A small class-conditioned image flow-matching model, trained from scratch: 1.63M parameters, trained on dead-leaves pictures: piles of overlapping shapes.
Rows from block 6, named by matrix and row number. Each number is 128 + 24 x the weight over the matrix's rms, rounded and kept within 0 to 255. All counts start at 0. Numbers have three digits each.
# convs0: first 3x3 conv (model.decb.0.0.convs.0.weight, 64x128x3x3), inputs 88-95, a 3x3 kernel for each
convs0.0:131137132130128127125127130130135126131123121132136137123128123137164144136150144124121121128124118129128123105113122149220169144192156128137130133139127128133131127134124131145133130145139129117133113133119122136131
convs0.1:115115116121131126129129127131127121136140127147149140121123121126117119142139133122123122125119124136137140125126124128096125154141154123124126131129130149148144120120115128130118144153143132141134124126123145152154
convs0.2:120104113129128117128132122124116120120136123118126111125112111121112114128117110129126124128137132128129123131121101120114141130114113125114115128128127125121120118112107109108105112103105137141126117104120128113112
convs0.3:127127130129130135127128132133138135139144138136140138128134130130141137127134130124125126128131128129131132128141136141167143132147134124127126129134128129132127139147142145162150137145142131134128133150135126135128
convs0.4:132127126126126127126125125116115118116117118121119118114116117113116116118120121128129129129131127127128128116119104110121106109109106119120118120120117122121122112113116114118118114119120120120127120114119122119124
convs0.5:125128123127129125122125123119123124124127127120124122120129127124133127117124121127128129132133132130131130123126130127129129124128125126126128129128131129129127124124121127131127123126121117113112120123116115118114
convs0.6:149133115160144119120130142135133132132107133133127141131119126128120146127119141118129138118140144133141139112111135115147128113115147117122140108118153122123143136127131156130125144141132122113143131107175129128138
convs0.7:132128131134128134130124131136125127134112116131118122130126129138129129133127123126123127128121128126125126134115117147101109134109119134128129136123126131125128136125135138123132135128134140132137126140147124135136
convs0.8:128127128123123125125123127128126133120116129120118127133127130126123125124124125132130132131129132126122129122109120107083104114098116134128132132126131137133136132124127131126125132130129137125125127142126124133131
convs0.9:123133133124134136125129130126130120128130120132133119117122120121121113122120118129128127131127131133128133127148132125146127123127129127128127126120119128126127135141135138146148136137137118126130124148169126121133
convs0.10:131126123141142121121124124125107137131124123131136115138140126125114131136143124135128129120119138124135136173207121126052173158126168125125127119114128126123126134127131135127126131132136115129126118134124132130132
convs0.11:123127127119124130129129132124126136123129141128127138126123137129130137130126136122124132123123132124124131124121144115122135123130133120117129122118129128124129124123131127131142128127136125121129141144134131130137
convs0.12:128107116139117120133133143124123127131122118126125126131141145124142147126135139133141144136147136136135134129143137124148116133147131125132142125135143126131137124122133127131140131129141130126114122161165124103114
convs0.13:118127135131164151134150134131142138145147136142143144127133128136145136125131125141147140141137134131138144135132133145145141135126131138154149142156145140148144135144140138141133130135142143144145151151138145145143
convs0.14:129132139126141137144145129110126127123167113117130134131113130118114132141158134129112125120116135122125134166108152110013175162155145125113135136129135128137135130133130135139122122111121152115150158093108120123147
convs0.15:124130128123128129120124125124126123121125121126126124124128125123127124120126121124123125123124123122124124127122121124124122120126127126124124122123122122127123130128124131134125126130127124124127127134124126136125
convs0.16:130130127130133125129127126119118117120119118126124124132137133133144134130139135117121121119123122123124127132130134121128122121116119121125123120122121122123122132137133135134135135137136135141135152132155150148159
convs0.17:129139132112123128135142124118103103128136132125127123123112123129112116136122128122104112120125116125122111167137132153152078161176092119104112139127122123126119137118105160142108145117106115112121174145109133090128
convs0.18:128128130124130128124127127132134129125127124124127125131131132128128125127129128121121122122123117120119119134123131132137113117117111125125127125128126124126126128129130126126127126126128138136143132118136135128143
convs0.19:128137132129133133128129128128131126126130129125126129122126119131135126126129126128132131127131129127130126122130126128139123125130124122130128122129127122127124127134131132138138132133131119122118129138124130125119
convs0.20:134130126137128130134123125136114117138116121138127126139124121140122126140123121129124126136132132137133129138133116142120110142131117136129128141129130141132128128114117134117115134120115127113117138155125123114115
convs0.21:125130137124119134122117124129140141134148143130134140129143157128144163123130147132128131135132134134135135125133159125146165122138147119120134122126136118123130130134141135138147132131138121112125130131153127111133
convs0.22:139135129133127129132132135131126131131127132135132128134134128128125122130128126142150136130132125124115119123139128115113107131137137134128127130125126133131129113104119115118128128138137105098114125146135117130126
convs0.23:129129128133135136134131135123114123125121124127112130117109118115119124119122122121117122124128126125127126132111123120103142127140141125120125124128125128129128131131137132130132136132138127118141140125116137135139
convs0.24:133136133128129130131128130126128127126123120128125126127124122122120120125122122127131131126128129128130131113116113123135123115116118130133130130131129133135133132130130141139135139141138128122128132127123128129119
convs0.25:131130127122115130124122130149132129150126131133135134138124131139113124132112123119115131121118136121120131129118132152110114143114132125109116138106113139120121140123116145130106132120109118121131129189119098131098
convs0.26:127129127129129127132135131128126122129131128129129125123122122124126124125128126135138133138143136138140135127130126132138130130140132141147137152162148144150140121121118125126120124126123130129129131134126132130132
convs0.27:125121121129125124134133128122118122121114118125121122126122120121114115123118119123125122128125123127125124124119119118096106126113118123124125122118123125122124127122125129120126132127130128116112135134121131133124
convs0.28:120114118122129122118125129124117125125127125116124134117113121122134126115125132132134128132132132127130136116114126132127126124115126124120116128127121118117122121121115122128119116119117126134111120119122116125126
convs0.29:130135125130129129125124126126124121129127125126124126116122118118124127120124128120120125121122126122124128116130123118131129120131137125131129125132133127131132117116116127124122130131128122115127128125127124130130
convs0.30:122117124126116125128106105130126126137126128143123133140125129150140125146133126142126124145124116138129118146116126108128115127155118148126120152125110146126114131122127121107146138117131153142131158110141161122133
convs0.31:095117113137162115122122127133150152127129111124122127129145130136113131130136138110150119127126114124119132070158116181148114134073116126147132110137131129127123144144142120094133126113143207151150141000185171092189
convs0.32:138130127131123137123117124121121112108134132120128123127124123131117111120132136130130127129122124133132133138142147128074031125147154135123130133128140131135140124124117112119123120118122137155105123118056134142094
convs0.33:131128127131131131126126130134138140129145137125136130130133131133133139127131136140141135143138136135136137109136123123112132132107140135137134131134137129129136137133135125112122126116123129122134107060120129102131
convs0.34:125132121127129121133131125145130117150123117140121119131115111130114118119106116129121120136125119132124124129111118150130120133103117141126123145126126141124127139126121144132122138129119139111114154140108144133111
convs0.35:110094117108081112139135134122128126121120134117119126109113110114117115111116113142149134147149132135140132120135129128128122120131133147161143161174158142160147110109113112101108108107107106099118126138128119118112
convs0.36:135119117147144128133129119122104126140135112131168125117108114133142126138125118129108123129124122132152124134110117097119152128146131117120138135123136128142139123116119123116123132127131167173156106061147144140136
convs0.37:129131128131131126129128126128127126133130130132133132121125126125128131123127129129128126132130127130128127130131129137132127131132131130128125133132128129130129127125125129127126130132130120116120123124125118125128
convs0.38:125131127119125119113115111124132129121125125123124125127132128125138127122127119118122123117120117120118114102098111113140129112124109114118115107112107108110106116124119115119113119118114118126115107111100122114112
convs0.39:122120144118117129131139126138146143125115111118117121129117113120118119124136139148156154134141139124129138142145132130130134126086121137140142128129133134139141160202181113118125088065084144177146108120106113149113
convs0.40:129146148109111137119137139138141132129123142133134140137143149136140146137136150128122129129130128135126123139134148153176141141161141121121129121115122121123127121124118119142117117126116124118114132227121119135121
convs0.41:129134128129132125125126125128131125131129122126127122124128125128132127128133127123124123119118119121121122114124120124130120124128120121125121125127121126128122124130125129133127128130122132131130127132132122124125
convs0.42:162161160162186167156180163137134133120126114110115108143148145117122125116116115148150145125121126121116129160133132122112128137123112141151145124122119111108113127118119126128109124146127129145131129145117118140123
convs0.43:132134131125126129126124125139145138130141131124123131140148142128131127127129130136139136134135136132133132143162146127122123126136135140145139131130128128128128132137133126133126130131131131137139121138128128141136
convs0.44:117104125110087118125122129134134145134148155133138147134142156130129143133138139141137133146145144132139131131111121129090123133139137124120125124121128118122126126144143127145145123126134101157113130195141112126102
convs0.45:123128125122126127121121121130136132137142135134137131120124122120127122118117117123127123128134126125128122120122121120130118121120114125128124130136128126128122116112116119119119118117118129130131129153129124134123
convs0.46:119119118123120116123119114126128123130130123124124121117117113122121115120118112118117115122121114119118114120126121127137134124124119113118113121122112120118109112117115115120114114116111119118118118115115118113113
convs0.47:128131128129137131123130124127128127133136130131134132138149140144154142136148138120124123116120121117118120129150138140148132134146133126135128130136129127133127129131127134139130131136131130134130139152133132144135
convs0.48:122124129123125122129128122118130133116131132119122128126111121121109118126114120128130130130137124131130126118123141111145157123134133121126127125137129127126125133134137129123125135129133144117149123026093141092128
convs0.49:116110128129089114127108136117124141115123153121128148135140152146147137135138140123129142124125143120126146118143148101132118103123126121126137130131139129130142097114153069100193097105163119120151124123179128120148
convs0.50:136133128133126127131126124140130122143124118139129125145130124155135124141128124130128123135129118135129124143127126165131125139114124144136129147133127139130128144135127146133128140134130141127124155141129139132129
convs0.51:153148142144138129116117115150127117104143180122114113135115137121105122126144140136116122117136169145124122137099147130089153110154133160129120145139149131113126130132118121133123137130122080145105078153108130092144
convs0.52:130131128128124128128123126134131128135132128132125124133140135138146139128132132128125126127123124122120122130134133134140133122128130128129128128128127122120122123125129124126130122120126117114119126133122118121112
convs0.53:129130129124123129129124129119130134117124131129133135127130130127130130131126131119117121119116117126129128127119132127143139129138146126128130122123127130136136123127130129130133134140142112102114126128124122132133
convs0.54:141156143127116142131117137136133133135118132142130133124134128128112121139111120121124120123114120126128127118129118142140110141125123130127125118098113121109118147140145154181153143166148119083111089183090099160095
convs0.55:131139132139168134127134129134127130128138123130125126134119126130120124128131122134141136128130134126127132124124135122125148127125128127131125133147125130135120141141140141119132139131132170166147135011154146100160
convs0.56:130137131123131132125132132124133130118125125120123125127140133126135130122130125121126127125127122126127122129144138129137123123130116125133128128136128125131121132140138137141134137139128122121130130129123127134128
convs0.57:121125117101107124118116129128139125118127115141118113134131134124126125126114122118127128110106128123115126128107111171118134150116135122135133101104126119117129117115132128141125130150140138097134135158094124192093
convs0.58:133130128136137130136140133136133135142140138145145143123133134123142141125139139138141139136144143135142142131133118116109107115115110142146143143151144139148140111100103104087093109095102113128123126145124131134131
convs0.59:135122124126138125121118120125126151119131133134135126143149148131139132140154127148134130139118114140132116172145135102100162128170141134128137120119136130135137125129135117126126122134129135189149114114137135156155
convs0.60:117125133130116114142157145126125120127075147116119128117127118114122121110092118108118124125138119121113130110134110118255180093011056107122103118131121115106115139137136137119133124127121114114123117113131118092098
convs0.61:124131127129129127129128126122129125124128128125125125129132129133136135132134130127131127129128128129130126125128126126134131133137127125130126130131127130132125125131125127130126124128122125128123127129125121123116
convs0.62:118120120118123122117119118122123126122122124122122122126132132125131129123130128119118119116114115117115117120122122119119121119125125108107108104101104108105106124133131127138136127136134127130130128135129126135131
convs0.63:129132136132133137140144145121120123126124129138143139122124124121123121139144139118119125123125124127130130117106115124135130142143137120124127124130129136146142130126130137137134147157150128138131125141134137154149